config.yaml
dataset: "drawings of small networks of dots and links"
train_examples: 195000
horizontal_flip: true
arch: "vit"
parallel_block: false
inner_norm: false
moe: "soft"
muon_scale: "original"
ema_decay: 0.995
steps: 34000
warmup_steps: 6800
Rows from block 3 of a small multi-label image tagger, named by matrix and row number. Rows with one number within an expert belong to one neuron, the router's apart. Each number is 128 + 24 x the weight over its row's rms, rounded and kept within 0 to 255. All counts start at 0. Numbers have three digits each.
After each expert's rows are labels from the 100 images, of 14976, where the router gives the expert most weight on average: "responds to" is what is common among them. Only what is clearly more common there than usual is listed. The data: drawings of small networks of dots and links.
# router: slot weights (model.blocks.3.mlp.router.weight, 128x256, trained with AdamW), inputs 128-255
# up: expert up (model.blocks.3.mlp.up, 64x128x256), inputs 128-255
# down: expert down (model.blocks.3.mlp.down, 64x256x128, transposed), outputs 128-255

# expert 49
router.98:117127125118183114167148090153100165150163174098132128144160086108152081135104136086138140147159144139126122138140112138163107116128113161102151143153133098160135067090152101135138177148113129144121123071106134112112144162085128132124140108123154123140132149144113126083162116125136123133127120129161146144140151153160100135154161180120100153103148172144150128137098132104102097143137
router.99:131165151152130137138181131147122120127142144118157109136143109106114095151097128095124125110154149147166110152114138103142135114099100139151149122138108117115125119070076081159124138102157121100122101134119087152128137099126121132096130184126149157127137113148099121101153080115122149124107112107107110154125090134120101115131138117159124097163137116154085194142141120152101128161129
up.1:143143098106124108180146125146119143127130123169151147118114135147134148102111144133101206152101147078099121139134133116117088153115121144089143129145132103106066149147133122133118144110130154073131109149081112138111103126136086130161151132124157132132160149147118163127148139101175135153147114122120122117108126091132124174123115120125136163124124136120134147090147135108145122084160
down.1:150139134115134132092132110162136137108115141120128105107126129171081152144127092164131062139141150134152129145130154105148127103175141104133073118121094135114163133127125109086136129149150144103155100140207117125140062146112114145117150121109101143085109137100100109144133105129098135135116206122141128090129133124097102102145142147141096109100135145143140124112152094115126154134132
up.2:142119134072146075120097167123113136153106143160115131172086115116134133103129150127134159110144165102134114119109135128096133136100151124147117169128119110143116162118139142137126147122130078070135121238095141101139158100123076148119117094122116156104157114146140128140144137154100151164128109099131140124144155123108112126135115149148062127134083106144123140121155077129153108127158
down.2:083138131132113114151151113104153139121113129130180100132143148109116176135124119140144127170118148119157127160157134106151164151127107149115114086099121126121085143104146116160164112137175129099140148136087103130129163138123127162108159144124138105128119148108085130135112135100099102171152213134132108129124138120122093133123140153159131147158173137105152106120104118125127118153115
responds to: laid out on a circle; wheel; nine dots

# expert 20
router.40:066134126118112157160159107167141132118162122153135130121127130096126153153121137145090101130143153166139125160098126088149144071101100123142130110143146144134101161103095151158146130147167132158107157154114104147125153113130160124121167139105118147122115118150159083122102172120136137122122099146122112136137155101175107112130133118156168170174117058139077159140132130114135096146096
router.41:098140175129072139135151125126118119120121134133129131108118165092138124135117157171116127117159165164118166135134142132149140117083121186114145122125111165107099165087102113176147100111194132154099155160123100171146165131131150143122139181105136131098129142145138089111122157157142126116080064124125088155132144114180105134133097136132136198164125100093107149118132119104120134192125
up.0:154129141141131147126154149151201111120111136134123120119150145215134136151136100130138166093129100087138129150177127126137111137115142160164190094122126142109131115118109163144103131108158161150135119086083139123125152139113146154130137121132140121109125125100153136090137125097148106108134158096131136133157125128148117132099093113135127129172154118130117168096114107124129098131178
down.0:113084070121075124152132124087117137142146133122158127152084131138162148107140095132094124123105177151144125151125133107133129161115118135145120172149105126077130088144142165116181131106110098124101125126142115078129130178097112147118124138140121099117123128137124155124130153155116161103135158159130128164116152107137125105156143099165103123134137141110172162165107154142154159152106
up.1:122140100171126096142140140140115115119107147121128132079146128160112136135139111170146136116122125135132115156130080135117119110191127098140137154105128103122129138114114127125152141132121110136129124095168147124117133151132073172119106160143143131037150120144132139142144143115111128135120158146121151154150098059092124081127128110123157108143102138123110124163145095093160127095095
down.1:093121159104130189118154126095152084102146118163158151150084115156157170122102144152120150140129084112126157112140104124134147149137155107178085078089116142096157142146144148143128152126162125139126154120129094146144108125117124163146163110150157096131136138117151113114114101144089091137150113072117117092143167112144103125130135115112142113118131129162141153113176160168131123129126
responds to: five dots

# expert 24
router.48:089134115144067133109144103164115139129154135196168121123110165102164143114109129125095097131142141160143176140106145135131125116068102143111102104160077148117129141136109131138168103126183146153106134143144123153161140100132154137147141130103129130116129136142148074108117125163116136150134074126121086146115132121193111155125120125165126140150140101097105132097103124122110129181113
router.49:089135127110076129151122119141127126111114097137141116130125162102143129112107137162099104152138175117138155135095161104146135124093123123103106106136107149101125143109123121157162118108192100126110135162119111157183146095129130143135121141111112151095111125125121070106115156162142141150135106155110092145130173113201078122151109142180137164159128079119124138127106133104137109163117
up.0:119163151133106150147087126187153119139132127148084129172121137127143115097101137147085100127150136179142142122115115082118130130121047170083107103115120115100148085118127116130131093126094147184115135111169143157129137122108091128145147142138113121128146109118147164117106120146166117124101108088163122146085104162121138152121100105179148150099079125130117170144144151157098133167141
down.0:129127144126155092112146125139112119105126122120133077115163130136113119112161092109143131144148157096116132101132113166113127120158056078138140124102140103162117119131163168154104153108141091114094130129076122096095173143171184126092117123117148137140120136161127125135154119116111138135140135101078131132138175113145114093108111097127136121172104146107119118155120101107158105101129
up.1:100159146184111146112133108119132122125116139138137134110136145125129107123125148145126054139145146099106139123141118108132161156142047133152113123152098149157113145131136108152161130140113156121129109068180168133119084108093165148138173117125090128130099172121097125128126182063141096142127161150134135125129122129174164135105139120133111120114112137132104126139157151137105153148113
down.1:135103141102153138108176154135153156110139156115121173103140089143099142107086084081123160113129131126154078157126121114121111109124078142126126109115171106132151161134104145073134129095136127110123128191119100134087132127172114104150117130085088130125134100155124122167132091155114150154139111125140142138091149137123124147136150082127133128098142137108124119127156108164148106062102
responds to: five dots

# expert 17
router.34:080137155158064135167134109157092142118167131138152123121099159118170118126107136124083143135163159144124170138100129127153128096123111161112121078161124145130122135122136152144126097091175134149134121144132088158138142087111129126119166144104107123090153151115126090140111185172155107128120077122110089131124132138185082152115123133128129183161135107086131135138096143134119120192089
router.35:077168148137095148093153121149092119093117106126127136120122137112146118148126126149116097164163095129133158131094151116160128106128106144114088114149102153079128156119111119175155125166153135136119094162105117134173158138124147132147109145137142131122136120148128061128118142153140115126083073167097061156160178100158115136140144118169109167170105108151109141128124136123105131155127
up.0:109097142152097163125148130117105139120131126152140156105105134191148135137119178137118149116130120133106154110143165129127110168086114184078118098159156129117183157116141163183115120118160150177117123163156110163120217126125137119148140119094111114122117193128145108134131073126159115096141093157133122137100138124142115131131109122127137144138123143125131101097153124153135133110136
down.0:138170102116146135137106171104108138120118128158119135069209155098130118128138100114144140129119117110165140109129141162131154102153045100132137142118129125154129122130157088109129139124118143100148135113116130143154123116085150136105157148140112113112123150117102152173145112127159144116110111158134133139145120112140154138167108134106104103133133121130118121104083099130136127129144
up.1:167148102151118158123071106098126138142148109093106122097143119170111168126147109082195179122124109105122092117122158130127135126157100089188089122120132139152160088127130142125064134124140121157154114158201091128139179117123105102118087139139134146101107113146088132154152162134095155129130125087146101151133141150107075139144109109110131106141121107131148142152119111154139126106174
down.1:106049116094115173141103127113135101104133109143159154152127139129129122117095135112129128125122133179141139122131125156095122182136208169103133100118093114094105138129156161117178156124123109104078095132097111120158124126128126131151147125147106118119153134165144146163131146151096134133131107119135139157141140137151101148169145104157125140137157147143100110143124084141125132139120
responds to: five dots

# expert 8
router.16:152147143126112131135137130146103085143121170117109154175154074136143104099143146123095083135178136119152128144129136158110122151174113145113136162116108128113116166138078116169145116117086165145119124151113145126113139159135135127134108140129127104124096128144115136136138103137133108132109059114112085132134175166179105125182172168135126144095142106112161135166101071137155113108125
router.17:081160129109132134154167143133136137151136147099108123144156154129152119109099151119122081139166140122128139191133179097144144110105116138124129106105108131113104104110113117181151106146118143082115120118132156145164145108149127184108108143080159166089105116154092092098147136125144128133104125116142114152094155084150107141163123134164130144113132091077129160133137089165104110160117
up.0:111088134099194103127081122136167131141127129129099119139146141098173139156172146125156112150106106113154149113135124164112133123145101101091133146090126121159139121124109126070135134119099128100140132082059131110154119092111104147134153135145085122114136101141105147123123149110152143136114160076124129102132148136055156100127125137143100100131105105140113098127130134114135106107168
down.0:124085131111086132144156138112131129138158122163215124135097133152116136134064087089109154117122111117143104154103130124152124135130109141142114102139149117106094129129134152131177149154173102137124084147141105141116149123131117159146121109136167140108169140132139121122128141133105091167178125129126101136160101129152079158112143130139105100131156127116145166071177137129124141149086
up.3:109057148110167115151145111164108135148134123104149154120182127153108092132128178136128121089132149117151134112150138172132108122092129132101161116127139138140109126113156084148156128102117186118121130126156138135133144126089164072146125131061111140093151085189116151124114104099142151110136126091112127136138104127138098166130108151146126156115153125129112104100129149173109096158165
down.3:157189111102108130114075121138143128097136138149160112137104118124149134133113099160158148157102154107114123167110149075101118109144158144177127167127136112110120137152186138115153173176080124156144144118128112109073139151131121156133186147096130119177117143144129146132103132170152138164131106172139111161107149140131111128140111139114117109142088132115114121169096158122115108133122
responds to: complete

# expert 61
router.122:116158116154097150136147098095087143116134129139143129085140126065121116128110134145115146136146136130139158157122115134139131129111122169099124154147089142118108141113116111156134112142133148165105127124099122144155153129112099112132163159153118145109126148110152103102103170130132110130099080167118091139131116142182118144140132148131133204137092147116106147127098112110104117168126
router.123:072172105123124144135174103095090172133138175145165127133122133071143116116134132106107126144131178127157188124123118142148150137138117168142141153125094133143109137119117129190126125131121098121082118106114121164174138106115126103111138110118151133094118124109128117100164150144158156133078093161148107136115132135158103158148118137166137148120119129123100145181111117131102166156137
up.0:114159143136109106153134155160131144126127147144133133138109141059163144116064133158116169170111134136104161136109163149127122116137119137090101091116154115136145127128143141151141147111161119132127137177092151114113085136179093109115119128126102127108143185157177155124124142146205088113152152144106116146121130140131116142132097111114140126147093115123103078167116106110143116180107
down.0:114154164122130107109148120100134091155114140112155105100138148130112121159157129164116107125163109064108138116109128119159143106113057138128143084113115134172122137099111126128144129135160121122143148148157116156153122102119154156151102096133151123086098133092137089109155120159187156142118115117111094096164156104123123108122127132144121149150110097175083136104153165131123097124154
up.1:165154128104081089131096105148156131116143121146153123163082145150147134145136084138098129150132124093125141174136138089127125143110030154136134177111134146120126115157105149062135116128084134101138130147156171097126090117165050152116130125155149117150109122119116136153127107148164124160125125141111133126088119137083133107105110122149172091113161128127138135111170136131130122109140
down.1:128117159123156174099162148135179153084114114097140136081141134149104118114177143146126103093108134159103121092170127107105109095106175158148124110096175098125182108087174116153171128141161142120146110142124096103128134154116160138126077108124133131096146098139106132145154131127118145151148170111135151141138110106111125152133132097121106141153141141155103115151160117141162104122114
responds to: red dots; complete

# expert 36
router.72:132163147172112118118124122138080152119127125129158149122115140097115106181159157125096175147102115120157138156122092131128116110135111130142083138145104125087134097090098139135101129153141168162131125132119120126133143158133127128102138152154125131118109151115126086133111122114164141148173114118114107112139130098134102154161137115158127141108113136146087183139129084133103140142128
router.73:118154136147137104128123122133155149177176123097112115102151132103139140145146103142159156138162127150114112127135143111169156138154092085120144162148128111128141099127106129097112121148145149095136134088113151158136150057101123149098132126150111092095129148092097125110099141089164116140132122123137127085121119097126157120101150110158122108143146135117113177167105153109124171106146
up.3:092106122105172087157127155143116112164121101140084111090138110087079138151131139104152166131110131140149123127111126147119089139126156106047126112112153127117130108118148127100107138130137129148123116080067108135119060122117143092131166134189153144129090124146102183168148094120118127126124138148111144140139124155104136151133145107145084137135076114124133112128134162126121121147132
down.3:124103139122143121111104140122113111096102134110150156122119123181136109127140155072129120102154139161100131133117118112140154088128164162140177091157112127149128162119128129135103126145126137121126092162116136144148174104111148140155111139090096125110216149128139127126112145103114123146108085096165141139136108158133122158115124125124128110162178155111143159132089121171163148128131
up.4:106110125153131118139213094095089123099124148121128160115156148140162097117101134158081165159116093134145138141112127156140130169111099137085171108198131145109081151122113132150164082111127134140086118105148140156136108130123138132142119149100128137140151146132136120117141168151194124093108099120115139131096147115148142123131097135123164159138163136122112138167160131142134138137170
down.4:123086149063126126119125132144103114163113114102120108132116141140141154124136141095161107107120138145125154141140156087115149126155068147154144148113121156144140107132163117124121152135130099094184153138125102113113156136140096119137118144110131123145117116090110115147106146114091111162130150123151117122110134135108121136165164112130123111133117121141152125148098123116137112108111
responds to: complete; nine dots

# expert 26
router.52:082132154089103125140140130135096136167113136113117147126106172089171125125146165168136105139139142157142195133137155146160148126070110113119104093115122151081148116099172115173138098103152138110147156118095115145142139129151128165130165136116136126104150162134146124157134098125126097100135119120122075170115153143129149135166113116160105123141109121109090123161125107153097093197108
router.53:070145137103097113127143122164101106167129117140109136154099135096170168118133113145106080115174143177110176128124118114144139129132087134103127158176125122102144164109146092178172104137138107108147156132116124111155141144137126125116118150107149139154132152154151108152117098153126115158142108131104082158122132145113147096161122122134107101094134069112127104148127080134130130158100
up.0:152105102125128149139137135126136133148112137090131146117122115149122145123132147085096136150137088172142122139125092172134178106144132120119110087106144131117157156086165133150121117127146169153153120129084096093131129090142183143130136152155138122132134108140137139172143121080090115129144072127106133147141110146069060104113113124125105104127153157124134110162193163118129115122114
down.0:124163139115101128156114145096107169114115170167180111115125120172104144160134089094122122112095120111119112134120163133113114151136109148157133163132116100124088081168101120134158160111132105130137148136110140163140130134121108110142160148138156100130135129169111145177122119069129115109113189134137112086162131123087113096161136129139128126093114112158114111105123140151129149106134
up.1:108162156122124120123093128134156106101116109149134175088100148121121121113113177151086092133115183129117151121096161094115165109150156124138153119122143145118135108112112119091120125115091140111143154172088148127127085137161122110140121133131128126130155045178138161126120133144088143114103085171116147138087089109116144125137134139142145091115122116127144148156108120150116156140119
down.1:157115084147120134168119117096108114131152127130139150179183116139109117131152063150154136147145077079103112087151108162091088087120167106127113103147094143137164155111124152118116116094117142149126082097126145115118119118088127149162130135158106117113121160121144140175163159142090103119160127137136093143166172133116152127109146133136131125128104108124117114085182158131120108105116
responds to: two groups; eight dots

# expert 3
router.6:114136149139157161145126162127167172161142171140103117153152118134130124117112153122144111128110117125113099115158161131135121175090100118105154157115167130123139133119071099155121154121081143088114138112133105143149128097119146158121138152107122131125159100147123150093149120099127163108145124112176153111097134132121145151143197129172140168121158138139205120082116194115113126139175
router.7:087163169151081141104135134155118125093131128161137141127127125117142136103105158191110113126158148168107136182112175099139147109099113120104136130136091120098108169114115107158165102112169144163094111165132134173154125102076127160131116150091120167138096116148133086113108102112131134146089102130088127108107136093136129111143125123159133157141131122128115154134118109112141105169119
up.3:111110147162106159099116138124107121116139110119133131125134139100099138152145125100110129115126126160136136114143080189126115130136194148103093094082204109124115119139092112106079122108133115102100127068131103127154144109186130095105128138157117111118131101147117135129145115099063112136113057170105126129143113150170115148136159097118123140117126164130147132119150134117116125132127
down.3:165106099133097126145108095147156112111113150123110104136116119092139125098083155165165133100109138163131126122098144129151148172141074107148098150149081150087082148161103139133180110127160114150089133160128137150114150093112109151133134106135153134175102120143142111093131100110107146142154117132131103116135168120156078124144136117104150150140122101145093127095147137109129113156144
up.4:108164146162129097141142116108140128101135150114129060129116130118152113135169132103150172169106133088138111115117159113141126119127099114108122179110149122145120095113133114087121122155119109127141120165071062117129087168150117145140133128143145139153119161117124143120116157125166126142125204093153118147152121115107120090125120105126114130131113137130146078124133141100122108139061
down.4:156100130155133167130125110086104152080163149133116087153155104136137147123090132135093136088159122132128100130119124129131137138153119152145132098127139100132102145133132093126141160116145147136103152105065088112104174103121130136128180123145094117106132100137170113126139114122081163143142131168138115156153127153163148150155110130084129162158109105121106104089149082139150158147127
responds to: complete

# expert 51
router.102:115114142136133132152158163146131156132141158078163122121141090113140099108105131140136126106141146132101128140152119143136124126078115162118185110121149113129136112109148092157169159093114155137128181115125111115126133130093139123131185098101129146120096122174137121106136093109131132103115130105120160115088166140127120140139117141151103167142127126155144117095111159135122106135122
router.103:108105118100141148150116159177118126147152144098150139158128162124158101134114160139134129071163160154115144124157149144157116100057110169133145105133152119109147111108160104157180162127099147152139165105101114096159138133099140117130141149106101119120117123140143132115142104130109147133147105100164098166105171166158105148149136138136111118137138108148128108147100147148112070153131
up.0:147098159093121149127098116100131152160138130136125158106093123103165132128139113079156109119144121133172127135108097156119128123141128128115143148100129139125165150122103112124136144139114104070120130107103088092138067114111104127128167113165133120150148187103175142155133186132068119108117096148113108147180139140082153122125140115120094133141132129128115097122126125126139155105121
down.0:110121121127135111152124142109135095110150093141119104124111125124129151164165137170120123150117061162126123140131168121147127130137176133129111167139125071094131190124166142143139105138114117141129138137177085118173127133148127111130092116128157113100163147160122111139111126162117087119124095147110122185160106101105106152117136142129111103137111128139105166119163116101117110120122
up.2:097149128113113162136126141138101135165130131130119127144123163108136137114126084148165151147144126144157140110146121094121128066132102131135135111073137127111173099149123125098114140151107141154108138121157115095125074157153131167109159119171112132117173116141166145139134124090100103120127062089142128111156153172086138107119103124165122090143115181127109124123099124114135138162117
down.2:126127110127097111133101128120109129116162143120143152131172103098112116093140109108131101128155090131112125115089169185175096129146172126099113146173050159122139131135127106146136099135092116096144108137142118127092147114116149109084099124103113150139103148150144121121118108123104168135114090141127113146135174140148155115110138204131106135131103129132138110137152122134126158121098
responds to: laid out on a circle; complete; five dots

# expert 22
router.44:086148173099091151116152086113095125128129094115149136125119163084114157156158150172109148147145144208176170148109110151141149112108106139119129097108096122113127096103182152113149091145137141144167150126089122126153169106122144108131159123159130139109077118086172086150107112152116089135158097153135096119122096125095149154140088110114108123107100122140121131172127129136125105136091
router.45:126124132118127114117130094125121122170156120109112153121125151093094127156155118118159175121118139145145122071106091151163123127170105110156110127109133135136144130124176101115112131159136144124162120113093092078121146133139138106120171135154127127122120150144157117161125110107148111136176129173145099129172132189085113164131114122127068120128090144159125142153099128124097104131091
up.0:104160092117116093114150133119144137147113118158120083115119143105176135165147106140108142126128141117129140129128142110149136081128109128110104138107197169141108149120140140145087125103166128182136128084097168110111117134129131126132119139145138136124151189070166124112146158118182078109154135132121116124130111125120190130133101050098115127159109117128106105147147115128130145137105
down.0:088151167162121181112162145109111153150098141100116118194136104124140141105115157168125113112121135185120154134134092120082130154134083115138143142130095107123122120144134149078083111138108094129112160131155091157102172106167096119145160140133135122125114172130128124143085125127159113137116089084111131117140174159133119104150141119128135117117144148118166161118126106129146130139099
up.2:149114098134091139097125155112120115135119111148113167106116114131075107155143114160130085176109167105104139122122189149111102108148107101138094103164091138216148113135119137123077155112117134126149111125088179104153135140136117108106131140113102129144095074166104120122174137129172139110131213128109138105125131121153145094137095161141088157131135097134130074120145082126132143135092
down.2:149121162108154115169129144136130170137134142170127118158131150104193089095108136087149088127143111121155139111120097083120159150133180147121129074093148123118138114111111146085147117108132113109098139111143144163108110123148162119095141150120095148129165164108148149123100155176163123107157118122125113149077142122121086113130138105162107113101121115135166124129112126139120117145138
responds to: complete; nine dots

# expert 31
router.62:106126134099160141124141095140125139139086073128136107134138092111152126127155139184120136140115151161122153147147114124139151150090112141113152151136169150144125156105187122140128119174150083107160129162093100156098120112103125128174083122117118141148086118115134147112112153159132126184103111066115117190134135121174159110115112082133139156152124100129138114156133078140151125151105
router.63:115150110127092101151167147122132143106079185172122106114154165115124131120097138158114092134136152123085151137110140110160136118061112118111147092139135123146125140092107125157154146104178146133131148156129125173145146075149164131120126146111114167127113129131149100107119125127141158128136094142120078101123142077168110118115076105144136193133112118073109136118126136105122137147130
up.0:122115140112128146101111102127171124127113142114101119129135175081070107140116187094134107187169100138158152076118163148126134146159146114114136107124075104068133169120122112137140129166142123117107125113165107121119137131100166138115126115114162086208110182110148116103119095158053135120083117124078133130165170154078145113116131159121119153091161148131132119111128099102135145117120
down.0:125144151146147136127131164121119132093112129136128122102101113159138124122149125111135182114094138147117157151129151136173102103132098145113165135142103158141106138109084076129118125099146200188106154169123145188124133103149148099153122163161121158104126163153112143140125165102138136093121129140111117127104091145133114153096126090151178140129081132109079138120152159127094141152150
up.1:124146153148144187151114159140140102085122098108104150111143133087114145130161131138099124083128146144132114143131159150123140125093140115098137129139080115156195172110130110116106123132142161079163141094149114119149065092109181102116155122128112109094104181175144137143114180143096119125142096157109126136133118155119130102128121111115172097133077137126116131136151137144122118154119
down.1:163080128098120133118135136103129105076133092101133181118117118148092120140153143147122153141133103179123091138119147109123094147120141144131160137118192109154145111146126124150104122137080121140140163150107117175136134162139141120165097139073172134111151112136115140101130130099159088141126078128148127131161094094145090131080111121115121105099156154160130133101169155136131135079137
responds to: laid out on a circle; complete; nine dots; dot colour: grey

# expert 58
router.116:118124150181111110140146119082112135112140166113132124072126166072129108131141122115129141151155120110135159090127132156144108109137101165111127104154112137127138133087123121145126114120159125168111125084124116147159136132139159132118148133141120081096116137099137099106112185100161137105135094160114122114135115138164106152104134159135109165159112152105097177118125143120108135147111
router.117:115152131166093130116130107140102130105141142117157135087108138121128101142123150145141138118113129128142167147155135146159124104157121166108087166144084132124143117110136079173127112133154126159102093113116126163170155135079087133123161138140142159101127146134108102124119151112134134152113103147105115120114126119186106153148152161151121169138124115125080150144104094132107104174086
up.2:108133163139138124136113098126101115164122132139155139112160132106094122105068132128099119146126091118128140106146135131141145135132098144100115093161116120179107159123131102143098121105133157106158132166091139126145057117137083132125150131117095127154164014111118107153168148166156076175146152127157141102127128169182129133110133152129128159116129175129133102138097156156145104133124
down.2:160118118124108115114138174117136146159151145127100111125123130132117164152171093104154126156109156131166122138118120144132087154125057086106106123128075101109136107123104156112106135115128086132107118150176102153101130127130161153093139126131148149119078173085122126132116128108139168115128188132111117154131145141055105115145137137121071119119103110131110153135140135109124111136130
up.3:181091122134137107136070117162158138148128150140121128153139144140142118095145123084104157055127089115144133154090123128117166143198111091207101153127134115118103130140104145068114165099126095099122129092161133140132162130142144117123098133138109117132156052154118140118172136103146144128133206111121133151141115110150092098105138141149111118140143107127137106146118108148144119137126
down.3:069111100088101127152164117103139143122167094159155121121123108099142139142096134134139108191098176144133128110109155108136118171071168103071168058145112122082099110121116138137139131133112148151101135125095141105143173114130123125109153080106118123109099179103138117130114151139123105121138068161112125110099131121094130166143141098159153137116113132142125136128121145154093103136128
responds to: white dots

# expert 46
router.92:093146167144128157135170134134097144117140114137147146145126125090126158102133162175122143131156135172144174201127134129111121131106119156097104128138138140118123110129144110133127139113142121145107116112096164147123139119159104089120169147101146162103142162122122117071102150145135087135141087108143112144084120152122114142166105103111096120123118161094115153155102116129071102146140
router.93:104131160113120160120106139145116165128151127168149150148130151126140130139121133119089137136149122155136116124103163152147108115153118142149100167139139099149106123159186145129107145129087109095116118103098157131120143143107089104152147141148124164138125140145151160120144081126141147137129125113154126117090094158098088169188155130118100083126128179136083118130105154150089154158158
up.0:108111163100170106103120117127067111117111142141097112129165155153160136135101087105165134123120131116139103122133108110125125101146131130167102136149146154145101097127120120108149123129163131162152129189073117144130164128109133142135117122148165146083161098105107116139133147111138134133138201076153125125138103106154149161134113114098100096136119134132110157124108082119155117104186
down.0:203142112133170152113125154104118161131121149091148143117115121095079115104161160145132087128103193149140140150115156074078148154116122152142128133141096117108135110120108146084088106103116091113143132128169123105124115106181130135103134130143130137109103152109123137126135139130157120130141107112107126148089149139100140118171125135145062164128160157135140048125141094109129160129125
up.1:100091074085151131141095137147150099160127106110130167137129131161087124115098139113132157126131088122158114131157097059118092170112129118113102138101117134086140128134129137121086108141125119140126121092148139140108178130091147122109154125135183119132142113139124133165118112149081099141128133184128157119140158125094096144130151149170120111133145154127134149108104150129124142126166
down.1:130154155152163138114094109131092120127112113141106145120147116167165127132151141102114125122149103090099129146106145122169171116148132093135117114142137152122096135090117080109100124121147155132173092160105159149155181072124130158162135112129077142135162143090115156116106127107112132138128150121146121161157087126110144149088150131108140109142125120117116125123081126102143140138154
responds to: loop

# expert 4
router.8:126139136119115153148119104146152159113119123171175113148109117143157142104125143140055127135125130158101145168115121123143139126055114168133157060116170116113130178081131136137144149088151107172126156149123096157135132099160163121187129131101087096107128141109162097118107155156144133135172077125156101141117115104141117157118104089142131146148136092140097139133130142141128109141123
router.9:114156103114092139166116102181133151106117116174169128149111120117130124111119145181078115130098117146121158174114140132132124153057122141110131097150135135096112179089093107158144139090157127135095104169137132176177126094143148136149107156125132140112121143130160089115112136145144153143145100129146134135106136089140097150164096124139159167146123096139115139128124137126131111157144
up.1:096106121113117128140078176124108151141141126160155112131120121096128136114109157146147093109122142155096124142150124123121104146107146127123123138089176156151120125137114135105104111106119055110142128086163085149142184073165141126107124140097163143086127116105130112104162108129159154124123072113140127114136103123112112117102114126142045159127167113125169119154136117113156115106116
down.1:104110120123134135129124144124136178189121099117143130098158122066136061147084082129173082183147146131181168098150127148099137151097154169134122102139104078125174132132127151147164123125135129121123134071112099131149125116144141126119141142102161123109108092125103084141145135123109139114113153102109130160136144173143117123138133109139096129143143155145141132141116137093103085163122
up.3:161199101130142132137104150105161145170133129122094117148141115078130118127152116100103164145131116097147129150122108161149170086151139119108138103098143142125097101117087115094135146135148148130122130121098133152115116108145082140133141112140114121100145111120154175123145148108148112105137149155149128127147132115080145127113100123167104086112093103130113152129114131156104125132134
down.3:099112111121114123091147130177156099126110116155139132147073121148112120110099121166078140126115118149094139130130123083126078160149099111182085122141117124096100136149141163144147125146166088164156088137152125116140139095102095152118127096110119190142125127121132096115134089107113160189113083121120154115127091136154129146129124151131145140124134118110108171160160125140168131139100
responds to: chain; white dots

# expert 53
router.106:108113159105165087157102126151074140135134172169100088181109131134156134133108140084140122141168145111130144138091142141115109122152099170126165140143174111164120129171177126147119202146124103112119192126121142112071141156118120101150118098111140143110144120132151173090127114127146145153132105104143129130122149168158109154133139159128109107128136142106150130114093139153125123132147
router.107:151151151114157110154133133146095146098182113091127146135130142127128121172119172078141110168139143147140138158123120114134122148120115125127143114130145131161096115114141145131161142102122100080125109128091106144158155103126118145122075108129149162121139137143155138153132088130123105104132097109151089176125132134126083129166127101172098082110167148163151166114126142147106131142137
up.1:119160128141092116164112126101131124129127100157153148156113140157138115128134110109118097106113151122134171173119075112128135133129112152109145157099129107140093070146127113108146128128102109169128112097096161080144109138153049167115119119127135133117133078137101151130132166104153125140119107139122131122145123124123095123125102119180116165107140118127125143127122112135101101136103
down.1:137115130102124157094137115165151145085139143147185128125126139111111115132125128149113112143122121160142093113119129113121117151115152110130089092119143143136105143112132134123144134135125086108172126168172098143104138160148166158132098131071121158135152146126127109109124137161087108154148210136127105093112100092111160140126113130096138087141161093136136116155152134125178120103134
up.2:086076134126171135135086133157115103103145119138110145110139141126137102123110143119108129128120136111129133134125140164125128109130219101094112109104124145130141127117127096119147122097144125127085116107139156149123107107083134104137129137068119135136120044163100125118127088121096145125123113142110127122097125170139115152135149141137137153125122136129123088099112147150113125136161
down.2:137145098131114165147100059132111101155156136094134147129116156134127114124161079147159144111140183116113114113122160113134129099137111142141138158137104137117129100126158105097127147155097135128136106137129122085107164115113125134136141112140111108132109136093146110119123130127085115113147093160163132124153127154134149100139109169128149133088105115139110119167128151115110144129100
responds to: nine dots; wheel; ladder